config.yaml
arch: "unet"
model: "class-conditioned spectrogram flow-matching model"
dataset: "babble in 24 made-up languages, each with its own sounds, syllables and stress or tones, from a formant synthesiser"
train_examples: 39062
n_mels: 64
hop_length: 160
input: "log_mel"
spec_augment: false
win_length: 400
conditioning: "class"
objective: "flow_matching"
cond_dim: 256
targets: ["prosody"]
num_classes: 4
cond_dropout: 0.1
logit_normal_time: false
norm: "groupnorm"
activation: "elu"
weight_standardization: false
channel_attention: "se"
pixel_unshuffle: 2
widths: [48, 96, 192]
blocks_per_level: 2
scale_shift_norm: true
attention: false
upsampling: "nearest_conv"
init: "kaiming_normal"
residual_init: "none"
optimizer: "normuon"
muon_scale: "match_rms_adamw"
lr: 0.0033
momentum: 0.9
nesterov: false
orthogonalizer: "polar_express"
adamw_lr_other_params: 0.0022
grad_clip: 1.0
steps: 6200
batch_size: 192
epochs: 30.5
lr_schedule: "wsd"
decay_fraction: 0.4
final_lr_fraction: 0.01
warmup_steps: 620
weight_decay: 0.1
adamw_weight_decay_other_params: 0.01
Rows from block 6, named by matrix and row number. Each number is 500 + 50 x the weight over its row's rms, rounded and kept within 0 to 999. All counts start at 0. Numbers have three digits each. After the name is the row's rms in percent of the matrix's.
# convs0: first 3x3 conv (model.decb.0.0.convs.0.weight, 96x192x3x3), inputs 168-179, a 3x3 kernel for each
convs0.57 101:471551459482510523548592574546396564516481492472532486479617469437545482542569501526461558516504472570512502507437459578561516499516498455513466477433647522502585482590484493523553428603578529487512510500519504537529449551509465563557479473515503557525468501512467522528550443529479443559535470534460422556465478563455439438
convs0.58 098:513535489501560456502635431447521477519434473482437509435441495489537503511455557521433525489504490454505486448455490481488464449492439494435500516468488495464484446389508462469529433526461510465506498437479530470485457481491453495492481485466495428527493523522485488571513486539520512555486516509418614501507463508506373576
convs0.59 100:472529492520486488523475470497552564469517501556454547535533430553433511529470468523570512474445465508455464476524409462497529505501508489290478510641490493543481507315477482644520516527526502470515506494461453518503442450536470484525463497477507446441469523505498544442462456476482466474475515490517473454541551540446500514
convs0.60 104:479532512452509546498445480547483512532493541584477607553477552494513448498570513575469535499502536471538518541500439506455481484538533540490576475502578523493489491491446399485444373473460533426438535486476485459542464538524469480454525423469458506521483501474491512504513539557523448542554469519464486489498564501506494509
convs0.61 107:502525480508506469452391411530535504490442482543534508550482596548528493456506490500363481558455508545490508545494540517450472480497465565552441566540555442402433526536496533369449517449462586516511532493499546528573535520491494456456501450590474637499446509522506507524549601459512539491546578461529477437538457461565470474
convs0.62 112:489539470468542492527552498444535452494554496504561471442491427471595570416587520474565523507556535479516528539511534552480540557448484387391415488556483482529569446448511589480535458558442486500531514559506523484455548534548452486456528529561511456515559478481511604502532501470517486520566539494504495530431476486459508490
convs0.63 100:498559557551473516532516573457395547523452486543543484578496499485494457566505458473470506510441485505419472487464453478502502498464481519505417503568524592497562495546549486575486504551498511503492495525478507538480445494530423472545496515562564492489514444491448443466460590484532589536480515466499489413516530417476495484
convs0.64 094:529504528516509498562480522484438424481479479460436452595357576517517545419578489464454548503487519478455507553482501506390476510472505526532428483478470485491471465413506550321506513396553477482515492510519514438512442475478494558487442500548452565432457510459526563363486482502480412535466446513510398473492468530462536478
convs0.65 097:509491508500477519527542504525496506504529497495491456496503507529443555497516531498448511473446502531517498492588438485351578497466524622344442407649536518575455594519464616426510450549498511432521430651462494589501410667541464547530485415556539426532450533452490462503477520476481478493533470433532514464493485514530505469
convs0.66 103:477489529509535519538512549502517400553514476508547484486612409564603436587472497506465507480514506494443456508522562487554507476478466462472535529511510505484454506549501544443514576497566501504484474500495479579509453580435496513480441495531513462475571464491533476550489435507539476524518467486434528506488476451529396499
convs0.67 103:523547537506487504521562534515485483507563548494570587490515525530553593430491546540571550560527542540539576505497478554453529514547558499456478524451447487484417556458540576400519605487535511513401500562489446465458464497539536482488546429429632561510556579495522530487599512517556499539581487531584512482531570494442529449
convs0.68 097:484555447481560478486531482498458491517442501508457482457459503482510484511539475505552541498516517481491520507412512495475516491519481555571567529591582501461492492397500456633450508638512466500486506569440471541505508584488490416509472391469494450498520505464535480466481503557516393533517388547514535552455476484470517521
convs0.69 097:528507507464444515423511521468488482482417559542417510477560523504571484474592540558568429549657503507632443468543505526446511502564513482455480409473522510474499514462458464475478471524523511439508543476487544461452482549507487624526424544478526340580523517523424512518421576542520412422401452548572693606561510522534451462
convs0.70 101:514516475497502461451516447524590515487517454511555464570519497503516486497414533500479489482463519541446496508470415514447474512540474527543501484536497499556450433561536494649511498561515499538489510515521522513515446477489499476500469496512475551520498512490504551525486583490472587477445559470467569464493481525437603521
convs0.71 094:516520514495532490472611445449504514483592488491521539456472431533491483512451545494468504546477526517504562478435529544569416525454444504647552463378421530528500481579483526444545494498491510513469499407518495604455502540528496522445489519476534474505518542506468485506483474479531637502470480542500520513522550567488469462
convs0.72 098:470446472513458510531493454471507471516511511508523526500424483580505536561489484471502581498532487472516500493564455534461496466446453426479516458518507491463520563481475528483467476390536449493515438523520490505476467459500514479476534497503512455460556492451508501448491458560570387468533446523471514521412401440454411530
convs0.73 110:481439507470459521502492524558526531545536477588592499509547516485428482541456503476511569455458471514519462537608516507547555506508565575517593519528464494546502508566470439563491442566548419425525450456503432466487474499465435504418510520463504545507500514511554611552401545445449564488478519512524471536526484515518517516
convs0.74 104:473539468558488458482462482572512505511532561497531564470507550579537485436523508493542437512592570513457485505554469560464514508579553497589420458495565537550616448429506377564496585423454556454518504497504575532538498542446476415482439468495458587502539590529663496454474466482487460423440478550583433495510508570493511440
convs0.75 101:511473443535532498498457438506553493501548528549584550477472464506508460550519502513487483532528528564518548423445454404476468478486510501561562558623599576591599607533498547433537595478487467501552421460478456533535469458506461485536527521568511563539549514535601521527527511472515517509442529466521585508550533535517478588
convs0.76 101:515497533454509511487516507505461419486501525557476458432538467447458440478460538483495614455517600446490528446498510476604588523561475576436472564458441472510562446417508521365449588527421458390542562523446518501403497492384523493523434430481484457398490457533462494432503490535439462611548510518478568445556420553523448513
convs0.77 095:531485507513486519500513522525441508481486532501512534524528474440484468448525466501540581477483525457514522458493561477459540478475513525480463488522465525532452442521438532587501525491459512476483421452494531573572434522459493549441498506523481497429473512459502565468471496465537562484428510543531424448509493511499528500
convs0.78 102:485572521444569476465495482564518520586646527478461468444547444460528531485519486435542449480578454447513567477526476438504486518531478483402449503586508465363462467477456396379516485512546535483541505539578464522548511314546612480556485379537501547572457459536480501494505447506465380432573576475478455506456541477524412467
convs0.79 100:538532551610515492531431460512448557494455554488499567525482537530552445446521472525551512544503571506423494484551482465490530491494523456489490539584516457574510526565491473411443435443549502546488506535425474556630488590338521510474481509429468445470549507509421374513549486520481509477554578449511442540550596511457645484